config.toml
encoder_arch = "transformer"
model = "encoder-decoder audio transcriber"
dataset = "babble in 24 made-up languages, each with its own sounds, syllables and stress or tones, from a formant synthesiser"
train_examples = 39062
gain_aug_db = 6
input = "waveform_16khz"
tokenizer = "char"
vocab_size = 55
encoder_norm = "rmsnorm"
encoder_norm_position = "pre"
encoder_activation = "swiglu"
encoder_mlp_ratio = 3
encoder_head_dim = 64
encoder_fused_qkv = false
encoder_bias = "all"
encoder_qk_norm = true
encoder_parallel_block = false
encoder_inner_norm = false
encoder_moe = "top_k"
encoder_drop_path = 0.1
encoder_num_experts = 4
encoder_moe_every = 2
encoder_expert_mlp_ratio = 1
encoder_experts_per_token = 1
encoder_shared_expert = false
encoder_wave_strides = [5, 2, 2, 2, 2, 2]
encoder_subsampling = 4
encoder_layers = 14
encoder_width = 192
encoder_positions = "learned"
fusion = "cross_attention"
decoder_width = 192
decoder_layers = 10
decoder_norm = "layernorm"
decoder_norm_position = "pre"
decoder_activation = "swiglu"
decoder_mlp_ratio = 2.67
decoder_head_dim = 48
decoder_fused_qkv = true
decoder_bias = "all"
decoder_qk_norm = true
decoder_parallel_block = false
decoder_inner_norm = false
decoder_positions = "sincos"
decoder_cross_attention_every = 1
decoder_tie_embeddings = false
residual_init = "none"
optimizer = "soap"
beta2 = 0.95
lr = 0.0019
beta1 = 0.95
shampoo_beta = 0.95
eps = 1e-08
precondition_frequency = 20
max_precond_dim = 1024
one_sided = false
adamw_lr_other_params = 0.002
grad_clip = 1.0
steps = 6500
batch_size = 256
epochs = 42.6
lr_schedule = "cosine"
final_lr_fraction = 0
warmup_steps = 650
weight_decay = 0.5
adamw_weight_decay_other_params = 0
Rows from block 3 of the audio encoder of a small encoder-decoder audio transcriber, named by matrix and row number. Rows with one number within an expert belong to one neuron, the router's apart. Each number is 500 + 40 x the weight over its row's rms, rounded and kept within 0 to 999. All counts start at 0. Numbers have three digits each.
Before each expert's rows are labels from the 100 clips, of 14848, where the router gives the expert most weight on average: "top examples" is what is common among them. Only what is clearly more common there than usual is listed. The data: babble in 24 made-up languages, each with its own sounds, syllables and stress or tones, from a formant synthesiser. In brackets: how many of the 100, against the usual share in percent.
# router: router (encoder.blocks.3.mlp.router.weight, 4x192, trained with AdamW), inputs 0-191
# gate: expert gate (encoder.blocks.3.mlp.gate, 4x192x192), inputs 0-191
# up: expert up (encoder.blocks.3.mlp.up, 4x192x192), inputs 0-191
# down: expert down (encoder.blocks.3.mlp.down, 4x192x192, transposed), outputs 0-191

# expert 3
top examples: /ç/ (59 vs 24.1); /e/ (40 vs 14.1); /ɪ/ (40 vs 15); /ð/ (27 vs 11.1)
router.3:471538541577492498501485449552538519545503536418521469477524545491509483453365462466489538494500531525427511582518482572539469433496512491477560496524513499457426525494484489488477531559530530499522568507518480540493446515544544523500435457459503535540512536523467505533471491514474535530488433622493542470514506507536591527520507491520508517472559519520508519471532508505469435426518518494491586537498426495486529491508494494467535480454467502490573496569492436532483452601499487420501487441458513546537462618464571522520505499544467551476503582470460528531463547483547538566
gate.2:476512491475559449473523493498495477540518475506418498476510520485531500438489538551447542547481554430473519499452461490567577448505463504497469520500527461480495465480493419432510497488507452482563525469521557499540563496561493521553513493471461550503505482491470492517518443492507535504541403637537486491465450576563511489407475429528438509469562520512462518518583496496475532549457605420575598550451552519472495538420489454492498481467551458474450546501472578519516565558487578530520524522451508459547465488484490496497514510521528533506528519527506472503460544533513474476
up.2:559564461515576472490521552508538455514494510558441517453491531499535502496514532525538593556481459492503534545494501472559580478530484521507547516458553474482490438500440442529451476455536452535577515536564526486538644470603474497554524541492471500480478458476503514494492508445484542464473486570547466515508497544559487478465483440483445522523523523478501515472531557490507529568531568440477524456504562525486533573480478471537484458466559467500538628473486509570522513572506556505556483449441504491564502487454490571449456502496483550478515503520530496497497580529432485508
down.2:540554493521443449550498574489510477542413554444555509434485508468529437542502480470506487492470477487498447497447501535470475505509506536480545515450498430471469522517527517499489476544535481563559393509450503573490507552457503492453527522510521487519589496494492532493451494486466458506474417473479578491528540445540509501507484523529403424494502466372551537537552466464484535520498479496515511525528580504538478509528507447514552456537510518494433490524442523456447464517575496549523530565432509534453522369574494531526520522517551541557508472475465530470524475487546571456
gate.3:531544483448471419531502497485496487470473493452454494476505490585504520534541494479455417495495451480468578512603463499439465483474484545490582497498438522465456582396511498462514443505511463465484486515469476439497488419451487510583559467438555464500492528477505507496513499530574452424518507512491437451545519498541538427477491540481479503540487578557479474550549506517479494528554479420459444510464468469494510480548540477455462470546573477502520495481565541531502592456503403501451425513503511434524494428487523497492481498551507539523512495550461513451434533467519493434
up.3:474492540409496442507569526472360527495546451554494471474535551466459518516481512483491538444515488503517514501544495464465512469506463602559470490501538515552464529472511539495526507514514493462511462429491462506474521529560468525464494478503512508498478484440500510497476581532528570530518482476424470514502507501561504453476467501521457492524472475529581413494551459573518530506464412543464454434482559436461497524428445443528534586490544514494458435498459500600452516499502542495476544616509473521475463560528529465544573533491499540587555499476550550483495474515531515486
down.3:558519523529560513531456467547554509500468558520440507459525459478536483473471404545531449552442507514486536438510518555478542472500498510473525559579533425451495478473586508515476527455480466449555575473486560503463544461489547487485577581450470501509517489513487471465407579504478455486532561510500479522547547498510415522472461507463428456472457514535536572466490453516532460528584483437491497509463474466498533469524469464512511473517396500485488494456443520495539481558490456539506392449459477476489549506470488474479534538446494463440437501526529482526466425561526535454
gate.4:438496518438543489552511470493440523479508580537486519499460506506499552461499581522524498445477522458543467499541520456481466467570517456472528559502423531463461495494544462503471484556490447453473581569495513558474463444527509576496519423503488520510503494549513528550560451486537575550503466537459512498539456581434590459581532556539471517486474500563479498466460499481527503536547469522478621482513460562433525493501500532506561473444622498570508486520463460517473537545504488466553573518552530480542535520477496479534445533491463474505538527450521499478486547552521569537
up.4:436493526429570498581578459494424507446489542537513536527432499544544512408518567479493532476488527473582512485511402470519521460562581466495589545530451497446430494463510475516471536556498442461409549557550480575464451451523534557465593474470505525533483471525541498531537466488530550497509488517550497494501457554456561458517503525537557509520461499500497538439457494507545468536515413485500547581501516521524496506528487483522539458454552504569552478444476524491471457543538512447552596497507527502506464525437498484541486498498490485524468525498505489483488567528491530548
down.4:469503501612532486549557438502431500504504555500490510546541486527434445474530475500540531523523497509501470476517554500518526488414456467555503507541498448464508514398396577459480494450540602406496535462496602533508476491556531491515580523563466411528491521492470555523525497528541510456528521533477443461476510443513534530449498483483490444510516470518459563559531532525478498443482525442464455509466496516508496504546555480531469482528419537491486537460447525525578582474550514552534553458505489456460467535542451478580483500510499462450516483558496518519494478532452449463
gate.5:481595461533546551456557432555474405480520514471501568506515536507548424492496512413513526538554506452475451410516464485576442443485548511464426509449487477522554516557510455458468519473577516532453517515460527462483492629462517508516522517506457539508512530498439531486504423486509480486434499449530486470483409556528514499478443529478545516400427552511510499443493517558466535519520444536540547455439495515495528485504520476538494558527528536439551479457545574498500477478525456505482572527505489589510475528494496551471552524508450528532523511531505522508532556515478522479
up.5:527568528512536549401564556516483477477514493463554467454493494566543448592522488478493513536575452505437427450472515457580489493492470536475502531467500499558507550508515430473378546496533533573545489468485530502492480572480533505513498539556512490471500557502464476527544432559450488433501470474505616505501455509604504524529444439456490511462431470532515438444504532497432518437502515550520514477497524542477494458493476526524478510565525535475563487486466531471489506466483547489499469467508455590479487511513483504467483494474440518551561531513548602534515549537527470530
down.5:529535491474491571534427508531559485471512508589519490500497462554542403550428474471476510460540547529532506504524534497525485521527476537473493487463483512512460504530507491520397483455451477458557478530483491577454476449541559528451497501507399608536490496419476481576468539484521424412595500448496500537534536450439550443512465435529486427461499470567495458461438527508533512496496461541415536582507500434479553525501458429518530511500546504531541484524487468525498552502508540513451525460509436466489520486475469511465460500550520509479516476454468461504525444483458509425
gate.6:478510539492486461443501467465440490506456539495459488479564565537492527489525473431494537500511527444474464491531484532421430532467509519552548566421437500467442493461541465452395527515536399482507498441470536498478526457505549426504453478561514476526499507501574418453538487577451504521524441522421471441427496542506508545511535468476470473569492466474483483480429527447481561570501439510526480527484511533509538543458476463459514529516470503571534463517521498467523555552510551440470486467456454521467492522492498494470605540446561487539456490502402491472498497503529454434
up.6:512475471486480485456462472495489497506537481587507527539521515527488445500551452493502488492541553463508522540477499551428502537402520462465488490488519543456512478465503516526451553426484470484486519438520539457532516475493485468471451435504531464511439481525537439487472524561466481493510548497440481391514490555433532571461488493448488464528563510469516575496487490534535446531555472457530416494483579533551526473501434535498466464421518446430421515493579507518479500481518513512574405493483527527533491519372483460473565506501553551562474488490481560531478470419428477557
down.6:492474424520459490477539464478468451539461469497499500514463497501423535544533524496486581446579514504481449497496468572492528561533520543476462528529523493505465512484472556487481475543414487544501486403515496416501481552513503420499529536470560524525507543595503485509506531581520474479528541494478474513505480560552394509532558487395491527478536542488462473558521501554419470531521506552526507549442473478511560534521525401483459519484465489497520470561482513446449546438492519486491490459475517545477436495578483462461418493456529472439421487550482532546550549528547521560

# expert 0
top examples: white noise (49 vs 13); clipping (33 vs 8.1)
router.0:503414440513480445530511458450468491486442499495452517456530479527519511469490479551595496508467559478510486503541470473471427618536469577491448530477495524498451489572486485545450479458455491467516441471537576499509502508494492452531501529495480529473446511574573494484544393521498396519527555424529444518536508440480483542502428487496511533539477536468496505483443529455423511512522462482525463473469485500443472510483469523520500541587410544487483482466484447494566476411545484466458489510510491535487444422544473468538487479448504474523492458483551499487486399405516494498
gate.2:538529456552498504475506440507486515436531471474525545563494539489471477504496497475522485473449426548519555521484429501547505481516555626427442464438525512442459489522498490510478488440493522439459457425457523494552480591491459447457509541474534578464537461535484466513531457453489505515540498495569499508531440527539522507528480457532424483517493535460542489487476513492470558520567458518499589536475491466611574472457509501524397468468510475455519557528476470537492509500480539503499504487523482412478429494509445529500422401523472452448471486507504521555497482559523424548
up.2:506484496504463466463452478530465517483548503428458494525470553535510442477499555496523467496489389528546516534516463549557455405515488600434459506447499477458486450551560491482486434482494515496422460468466531433432492558470502463441438498540531578495531422519487430483541496391475441497559481430518458507471437496523496445470426441539414525482483456427489552501475480475497533483514517543448609514475535465562484459487453431532464460475530471457501560517526488492511507501467524542505505514561479446487459503466505541514449456519485475481510478496536495492534471568506470470
down.2:506528489474547515475489593473510515524517424475451494500505547560552517532582487406498481602470493474514515553454496533557524490528540483453541494437506527468425557512496545487523514499572505549439506497435455532475492554511516514620560516539583483453521477520498482514485537492461509531489578525441523563472567490532582527486494485546495528531546500479526505522525526523470519536526530454466516571496471486402507506529506551458488531580470508481506440511460453518478457552550519580424531525490473486510488567513503486530565399482539471498411490489469547418503476538503459524
gate.3:495385540518543540541462523527473417455463535445401477503415506504560483533453454481478487534416548523510513480542441499544505564539520492544538496507506491537567515514470477499412566470507428501504446473493510487565524518558475530520559519510521466395524572419446477492510488528536493501488576439462499549454471479447446482570544518526492507518479482441478535455491477533507480503556493427585497471529530511472475563431545562467483553510550506467554542467517506480482528501497518608556479527557536509478507488515460541454470481472485471555459458457536465491508504512445470478
up.3:518437546478518536565512528515461472483478488545405465519441515500507494495418493495502463553466529534503541539595410445548470541564501482538535525511503510505547552519491457481462573495533397496530463445519530535556522519519525508530525489482442446449531604469437505409476465488550491485561614523461518522445483463459496521529532555477466504554506475477463540455522524564471483429525507441539476490487516479544488555483563517509477525505567509448565528507584487531486527486536577550517497544550534483471452418479441488448489486505505517562476507505558540480537531530457490455
down.3:507444497447557536435502420428469485456542578592521504421511562569510503450454521495454434576539457476475471476507537482468541494553492461573460527526531514443521480499524463522543477516520469549489522493550420438486516488514539523482507463471540414488470594509425547397445527435465459493511537474509509430467527548482518535506519485500484467439476528536532484438487475452500557508507482619517482471482429477549459517428514467483534522482515492514490496425404536458481535499501481478497559501439499449494551513493504517521509522430473569463453487523489499514470441467509477482
gate.4:502488458535456534511530540509459497440530522451503532456466523459478465532519545543596513534469503542499489502513582512443466554486440517474475524450476491523535538577473477499539482483496493482446487531495547493539470553568475514582371558505595532535504407445443572491468570440566508468543596462502442542500520522477475527519456578502460473502432503537529471534474519502496512454457464520522528517525482517498467518537551486521509478489450570539431553538513426486475488413550469541542503483514531545432564519463476484578547464415543509496499472468525506500525501457472520524
up.4:475521544502534463483482539444504539460486501555547538534463481500547484542505447466493507488493494475490466448434418520515544531566473527548546478534464555531516513433490484458553556435510476508543498564468410503497485550469498468514494484570397444558466585509476459541480485509421436495480423487495516572489496468467498526475565479529537472496464475429511461491473451466496544491403518494471536434487524432550518454566464466472504484425575495488465480462457537491515540591433477467491545452536475515525415467433523537412487481550516480484453456469469519512503523574451522512
down.4:457467505451579512541491516502548575515534470489486479543523472442456518451527536456486474438443511560484483446530419489463543580476447568552472467457547530464515522451533492502475477563593483499468553490508510413510544502445531497485573489464468518520445508551453485533515514464451506450464623552437556490531467469532448545472491492592528463509453509501537456469493452484503491494494472452570440581491482501512572502485510481479537550540517482503483514544497495475410466538538445486478483505496473548443486526444445491462474411564493496506549475545464478482588503427490522516
gate.5:527518540561484453510528458519528488446535473497524544505555527444531483499475560492463406535488546473547489510492456546465420581485419492526541476505526498460518486496480514481494509458522432525554505513417480546503489492510531485523472494522438497527530457425538545514468496488496510466500439508530500499519518545478493495510523519508403569490449489511532527543530541522532497507468479503517472589491447481467375547493470496528575529522486541549398556472447522536464541506528482472497526539497539580530504545538411434447505466460549558490497474478448483552487517612404613487
up.5:467529459490480529425492488503454508510439530580529471493451518471462462482519436447568513467536474550423518470487548439525538455509598521462431500448441503559506497490511560499453424536490532458426515481555478467525522465522496482445461553483511499509509521473413422489523524502517454520451542549467500483485496470494485485529476522469538466558502493441500475502467466524563529488521530553419523448539496531511530461475516515449415493515519488412522470504551447497471448470567579547442426529485537439449483473457494533506505510514454445459502507513531579414435480409532422508
down.5:477470544487497489587489553488475448475497500510476530521508423550527469502476503512510492522496505468516497478515473440531534532483546467560554537465490535467462485532495515488527615563471431517486541540461490479469464538546451474567482462578540445485534525487445446517495450511481510489424493560478544566532529547594614498509455484486495462482502509515569477482572501414484531519450546509609451490514577537525491506463490510495515500428468530473492558583453519544504529498552507472499512528459554492451555511571594535534474461448452539485501471390535470456522505479496557474
gate.6:501463502463458492594410475488457481501430466527470582504537479519585483539473522521572511529558532474503515505488565477544510580515459474532483559456490498521541465446482497460510547518546507541504465483511511444477499576432504498471546511470535555503437492505510498486495532504506521495471485515484464593552482415472496418492467478546436534538442560499468462416555497485473425535517502456495483493450596566551457488417542581537433503527472530459510594511551446497535510478445520489502527517530412466494487481540471531554563488483485519457503405507511517556516476503538464479
up.6:535566516471550512387616504529523523490574548456490452472426465458443519474491504491455512488475479570501483469485458531489490455494510508470532419553473476499454445537454486508492524515452510459503562520455493566516501446529475538530457507506516474540554468462562519513548449531510482508554477500495540427436532567524528533498526523514544502493556393530510479580482497558515573410489466537498474495553423434444518501575458453453534441557492479556536433506436544521472516501482499473536518477419563456559514521481505428479501511482502419487528550512492530457500517502467482528
down.6:576495517533481506492471424479532541525423560467498575614520518483530492479487497581449485512562501541527514536466509505477440530552433531475468500493511496500457456491501457490474465502480533432515470467566464477505534491553501626526505528519525547543526463457505551532488482510488493497480506591482487554504492462472429526532472528547494549484535454470498470525484455509487468540607512499488514456481474493526520571450558566500460516541507542540463443545545529526483498445511497564547496394435466430525536503477508532410482454476553458547557557456570527474522444479557503568

# expert 1
top examples: mains hum (81 vs 12.5); /o/ (31 vs 11.5)
router.1:559480539512489461448512504505429459545476530532536485543491500422538508454540477485429494481535431517441452479509515471527558518475493575526524419500549460554490442532624496424475502458500483535458449499521573456482482513451528521479477548533492483470506544491461495432533495420507517487450443438478496451394504498481540495531574508541440458436507429406562467521472524461546480508476556487468528486491446463533457484446511496507480453519559484444480560520538508528453593459508460495497527531526438533555486483464421394482492537460466511506472505522450498485473483521456533485
gate.2:484416470443538539569616494513429580585500453445455467460525566510506491481511618515551558462463499478540532525546473483509447568517462483454517516540481532481493521433528516467447445464465522496459530476481465544546523517503535510510478467472547577561525467529497437527513524498521521552488476480526555462489507485482524535490442486561499533518486428516512517511530526527548458525500485417450462561503477499494515489528544471600533495556503586544553464467542493476522514527502487503527523432545464472515418463484476460483454525469487495495628474540456516509508528527402485539
up.2:520583487514453480518455426448510541447445539476538527490516441486440574460496436499429496559538474509470524555538506432536463488558569443504503525466523494550535537524513526535525468535464512485530558532556514461503364528562450514458469465542457432506411484503510470485544522566520472525545450482444477492519459539547512486478519502468505424467506504597551504501544508429474481420505476485529478427447433502453563486528432503386481486497473451539527462561418509514497496422501528506549473487534523526442495494501472519513533510476516526510440480486478546541508494497545480492
down.2:518488502498507512484544501557504550525477441459516489507513516541510475448405477473490444480456537537464495579527589454533471450502493506477538530445516507479539597504474517399514475488617519468501520430482444511474465477557535488525478476519545582554528579538475485489524509600520480455552543523502474539512491521511500517488538481570521492526462544573498525448540572461531562508468422488479474473544495541504456501519467450497550496523607545521458514508480516490553518424503442468575497503502580458545521440549520447515471529498458556464448493451510525562535589479482467512
gate.3:521470513460497514540475497500556535479506451505491474517514474410473538427518493536441507484533455381510504514489493607520500505512459561497493467470445461451450487486431458524445497463534473480494493502547519404550466479535474475498534416471524480512435534438555433535529495501516566429492527496537473516484563429425542459411417490619462515493502519491480480541574512428515452493530496464452463523516496500501432445541536476514528469460573509480504503542509508469474572532531442494499491499528438512525498533517447484545486456493485434470494421495451588485487450505547456518
up.3:467504511528500475482498490466452447535488543492502516478483521571532478554471485462542460528479513614468490489508576408486499490474548468522513505546538498501557495505548493426543481550443521509489492494457488579480560539402578531504455571547437563464567445559456583496484512508485474583476474551456512472539457581547449527591568464447549501541499487521528547456440469577528562516498524533546509476521498496483561540467468524467478544506424492494462474466480510517559431474460550500498521474479536484476494484485506512443519556500516566533487549555528411539504554502468540483
down.3:537494505511489496465480445448520554538444473531470422464445439513442497502472477472410444539491550557493472539429449577551472566535510572498572459492491501525503481477476476503524499529511492498513517446553470552569426485567382528514509471550537545498515522456539489508405518471514516479561497489493532528510533439540462548570522549475506504451441535451541437509531513419530483458496550596448455537514600524526551548530481487506576567545548559498506422497509526589481519487536522453481547534498532505472545503439473470490486482520526468488503514478489527493475539542491508527
gate.4:478519515560414480472469502484433456417510541475463531512554445521511518509412452519484454474460544521470532526487458463411530466546519553453477504453527409481507483533527480520500508509535520484504531534436561499543609500512454464423564544504517475495507521485525563531523487466481501508478518489495519516498467455460512532525480417534528576494527469506479501513506433551456533487489528485455563475509508625529419497503522556446526501505558487464539522547532466547451555401557463528448500481481499561509478459444528430522553393458505429457491475524549501563510471513464504530
up.4:515477530486444462547511568478563545508510514474518488491460502526514408486536527507557553494532508485541465553486474505580563512502471486469543438471552552494424535478469509498468483458514493504463516513527434546585416457490463511544504506513533506507613546494467510500534524472499573497533519562443500505477492532531450382498534541476547489513422547491518536501472496488486473499521488456525426505480517475511526558470468456541516463516477533549405469478456524494596526526456489551486461503518523499458576500531504542482578525632513570520571441452491496506522535514552518396
down.4:506392533564514498476465474528514523515502511514534508478481505465493478504501540472507624553507456463427550484513502474489541530468389490523491536510530512497454499437474398582511549477486522484547556529477567479516472501436559571425513516543416456525514508555492463563507514502390510415490499587459524468483499534495498549542514503472547522528558494459544473499433518543450531536568499515521474535480528462524475529530545543546570467502508478491511554524500541456464558427511554535518457524505519504553448470493488499450486430462438417557537459468493530494477483527525554520
gate.5:516493472549517462554504465477439470504590537486510448464505516495481488532505443515484497528490489529591495511466533526422471501459589515462412548510566461484527472475525513509573468427515501550486456495487448456500517562507492469497592529539533449479443456501441481503525481538493437546519493444537516599459496414480472544580492436510549528472500532535457548445504496524472539545505443494494564527460488499431482560508520540412476531548450441427495447471528476462511515431479538480542511505439556548528452517508478472485452413388544490468520523472462534481494511495522510448
up.5:421511396465464479585512516470518533513521496458509510453584583596493538480444532510526440461482558478474463457496463468543477481564539516493497507500443541444469501472524554456472524561457488471488534572530529477544457502566513532554503497474472471543516517497537510520527480472470533464425529526583470520571395531453465471414523531491504499469435562482461419546505438492520406480515510464482529498479501571457491430490534511449533457478480468522438538541533504503528504567520495509478497477515518545424500454553592498529519516503470551503503516491555436511576514531544466500
down.5:530546461496479516519534469530536474517501489539571513534480462495486575453494422579425530516515502490477490556451458457538538576460536496509470478469527507561582531522455544477626518485459466473517476521481500504498553506552528524477507500492494481532471495425462524445521587468537510509441531531482518506491442465529605445547542540501440544517398500502526536473578435436568531491497505427514446545469460525523446518479507508472475475481427467505487464537556515470461520474467452462505540501495542527466540437479494513460497559500446455493422536522540442481434513573441556453
gate.6:487498502516459505482559368475436486456561568496449490509500507537442414451497536491465491544436437486525524536562529444509436544538510549514559537461527470480467496436449493432489474434532480494571479403528516507481483536563467532520572547559466412469438530568506520448497530505476524541515510472476452529534498453496448504536560523460365504526522526507513469452498426472479495504518506487536497520501482508553483450545427457476436515513480500458489503441521487405441495478534462458551486484533512503472537441482450477499501519545465455460458521517461504535476435467552488483
up.6:477458505512428521475564442398443505463556493507452487489526561520500449534518592482471457496447482499498534486465485461536420507512536540517549481522478473539491489474486486423466497443506493560556475445487498420506479488483530503456533554541467461485418463551461538468537516485475473525548499442470413501509511488526471503509545528486352511469495487478488483464487437535494482532462505491546465468509443471579532463479445503442492506586539449462509505487508516449423553523510423432535543514553515460507574438505444450507464467522485449505521433485500464573559437471553503461
down.6:509523519456541487470516514518461478480516509515507517472531515462469503503478509487523507470615468513568491476515564560505497545566503513480500437488489508496479488523583484531494447524434552523506517430555449517539531507472513493559538429504534519497596473537574513429474468381504447527435585537576538482545545477474509520456436422482481518524550488499544541479448525545427500543459468481461497470532478522446555496394546489538450562543496516485473496546475441521538471451502508529400447488511485500471467496467458436499498481580496546547456532419519558459487461454503449482

# expert 2
top examples: reverberation (90 vs 34.9); /aʊ/ (86 vs 21); prosody: stress on first syllables (79 vs 24.7); /ɑ̃/ (74 vs 14.5)
router.2:553518450468565516475506503573511507550425474512551493524497512551470515619601481476479554475491484485577529523453545531476488399495478448492513519449454551487481505508416531560463488496493483508489518493517471527458518490496449537502533508540437537523494452462552537536470584520518473451485480512444556506495472561513488509471449524423493499536588484502470574472502463565521551503564561487529444489589591512462557515508556511491483579549483517491509543488538514481510470490523535601496515493522484474481503418599510534458520514469489485556528434487528450495548590517498521492
gate.2:557493456533442533491480429445469507520526558503502520493511499515513442497506491504537482527477515454477529437473508542485494585520519481531387583484515493471494528497529490473570449507447523542464489476459423440552547571518544454512516522544540450466411463536585478513475488450511480467503497543560499497471558475430515450554462440438542548479473515466586501533556493586493481453556483501529476456458473460503541517487537617514543466517473538415477497554524520515516485523534568534554476502481429523536511492495481481522412444480468502517500512439531447470538508453395503479
up.2:460437485445528554501417501512527491442486452402472501572479501488497491493522504518563488513465521508559516549466435433524521466489485534442625560545455505537527523508507450519583453477402548455483452546500530485568476483459454416544579536454462504532507573526498516456536518506474471500520471517508583533511402432524474509553485530558548537579454501460420455534491499474514520470515561510461494496474512456498549496505490460481451462494417489587487508480440515508564527443486532499509460505455515532479468449533497479467513462421490565519488452483494465492485512502513508448
down.2:566475535489512433519453505476509506539514517471481513501538507536530552493536499586453476415431485454470521554496483491498578470489573515561605492476512539476505470518492508476486458502484508381523464522482556492527492503474453419561527503539522464477492559504471456496539505519460488470501452521524535530432482513519418501417456513496492513495414510436538529514606414468431487429508514503542482452571577462528489519492520505535534462597521550492502473435480559527531575547445542469550460466570476528492464533520474494464460461539471503510481461511504506539409496508487563493
gate.3:459529501483537456528540498518506578460524532501528497513436455495430523514440625504479546515510451537506426550478468506451553453516440503558521487493573519427548470401421504486452518588568478462445503451454430522475537533422465492480461465466466496497497523515492488467461548496555510590478495474517558484447495529509469492487417485489530536567497532506482524582495520586484492544520460537497570462491487455591474521496529422536466525476552581551502445577489474482554529437514477482496477502505471481508516528458522507537518518549512488461485433468548556488503471536514481536
up.3:474363488497550464531556535489450502521498490534487441466451462475521525549514507511559475479499490491469480490514501475432454503448514469555490497493515550501511522497484526544570467481557479596512482468477507600505538453480514493439497504570532487522495485502497462414494466567524494486510464493518504481520501519544543466490446502598494542525494537533566522546494511549515540514520532518490578573461551490467488545520581468507538552512542501498452492593466536512502532519532504556465463521524399498485496477374573423533448487532435447466528448498465440447480490547537546598
down.3:513513497464462539516559513532499510482480539421579578522523470454591441443568432514527491510524509480487584528454450596491565507605436524412519508395449524515559517509516504430459506529536509616493508501494508500496488495531437492494531521430575512481488471475521498518466501463534468440586530494485515500502485518479445536510484548487512496489519437455563495525363421496473466571515578564523452499453488456473489511494542505538493522556524530539514505517445477503526492543472500517491526482451481445492503456518494485539567504494520506496494507504506580473533549468551510519
gate.4:527535498513541462495500466483465491542500532449507540494538496495460554497578534600495495455491516506472467537529577392511519510565496531585457504460589432472472567582483547544484499510465462508444527561543554468515542459476582496536468480480464545453528481448576472550486488478536479495504554483466489531459539515488466478535461519514497513489450500564481572439456505458531569542511568457426518488521477481445526537495550488501500473547445593541570509534459490544484488481513518527423494477495480422494499501538538555444499572460537568506523554534473481470439430464536511558
up.4:518507505464488602523492515475522491470468467531520490470495499471558458503412461484508479517520498512539542478508432581526517480452474386458569486504413538552533459414519450473475503494555513482510503419453442540476475538503419493464512525517513464538484514524456491438520460492451524487483458515499527530538457511523507522471544478447464483498484478433582445583553481572505453404478433579532464489492503461586489452462457532526524517465592420447444468490503531476517490541463466482522488496510550559508481483439437456523477451527459455474443494482524540563530574540487501500
down.4:522534539475497544511496550509412591556495517526450503469511489533491481535435416497466520544454451497525444530480492529445510514497501497564574436494527470453547509546554562491511439535444500531473539571491477501576459571501488515470441465459543565527490480442516521542488476471588497498453457497464528471508505539462480486452511529463491425430482529545453485434470559457465440540480522409536581532478470476527549475436518494451502468511429478488485531526510541471437482501507415398483466555482445541463498595537525566527511426480457519450485489489499531502493525456483494516
gate.5:557465448509511496476560428498506520473466464486505484563509496603495519471472483581529458508458528528440509476454500487471520499522494469474538435455516499612436527537507406527447578462456511430533488523515543420452485551526559457532468516481492417589468518563489485423519510511527434472520491530484472474428526492533494447540519518500504492493534491453479524438456442553535510528471473501536466495544458538452479477496473475500455522583534438519440522483471475469504444500469435470517532609458478429563487496535531538442517541522435500514508489487483449605535514472475545483
up.5:463536513495498520527447527507482540503536575476518495446446435350502498539518501506477547459547485471499489473539518505539503488498476463541492538571499478425531537419474522508605444583564492549447515461493461543544518489497493567461503489563466542378474475445527520534517531426476509500483522521517541508531459482537524540511504470524504463509460515569522447551569509479459516521513490495509505483461530495547489562546496488432525437477549551490524449493504560462514552530515521495504477405563496526424551543485483427543476450450512457513476529527536544416559524521529416512
down.5:463547508491510453562454447550576504547465569470481495474497606516505524475500530515491449459540520545493476494477473430578442531512439508481473493497498503475444525502489550522518562477415564473508542490514584491459557457494529526508489503474506492520441547432467472533501486423450540516442536496520423540566458554463497503446408490530471480470608576488450502535490496490479494503500511557457523516517561520552445537484496540480464453539518445573453532533528517486557485546517474555438476558511499449448466520522454429548375483494555449558491482503494493520505463458511488528
gate.6:548480525480532521548495460519524550449501479491524513544434496495583586508547485411530464460563450552477531504460508400460543550491461515462483519535500429481511473489518485515565503421430524572554476431458489510499459524464418457464501534542486514488518507489496502419494468544481511484496432500505587447455530492552499413480475530521464494494532472494483389554522523497485504504511531488474478482451544456565449488459525484521483501465515539397409460509463543525484536433502569450469520444550492455449436549513479515468499557470515454455446520501529538549499567500475504561
up.6:504459441501471490468492498455478485492528499488479497487590516444506414499464473529504521535474560441553422463562517576518526451543533483525524518432550556480545510501504470458465531549570489516449553556487516543522543513519584558505481505414449489555454513495473517554519502429512512529496529436529428550535494490444539563508477473489528528523461575527529559486426477529529494494484528533495562560516443551504531477531440529482585429504512502542574499561523452532544519478459459564538437571469480544560542473461548522564575476548533510557537468467504536445487463503535517504
down.6:495461507464511493465500518441481497469534499520470508551564491437503502499536463482539485451502511483519526519497520553498529477496507465496405533486460468481557531535551528467541411431581465491546500429515509407525500504485461482506463471515500521569525499535371495460535462472439464434521526519600524461487545529480461513561504564496491512520512463465499534568453494430475498474502505498509493487518466476513469504461532574603496532530523497532522527469427497557557404478574543402536463479513482494504453445498534575538441471438496412532537495585488554546480454480533451504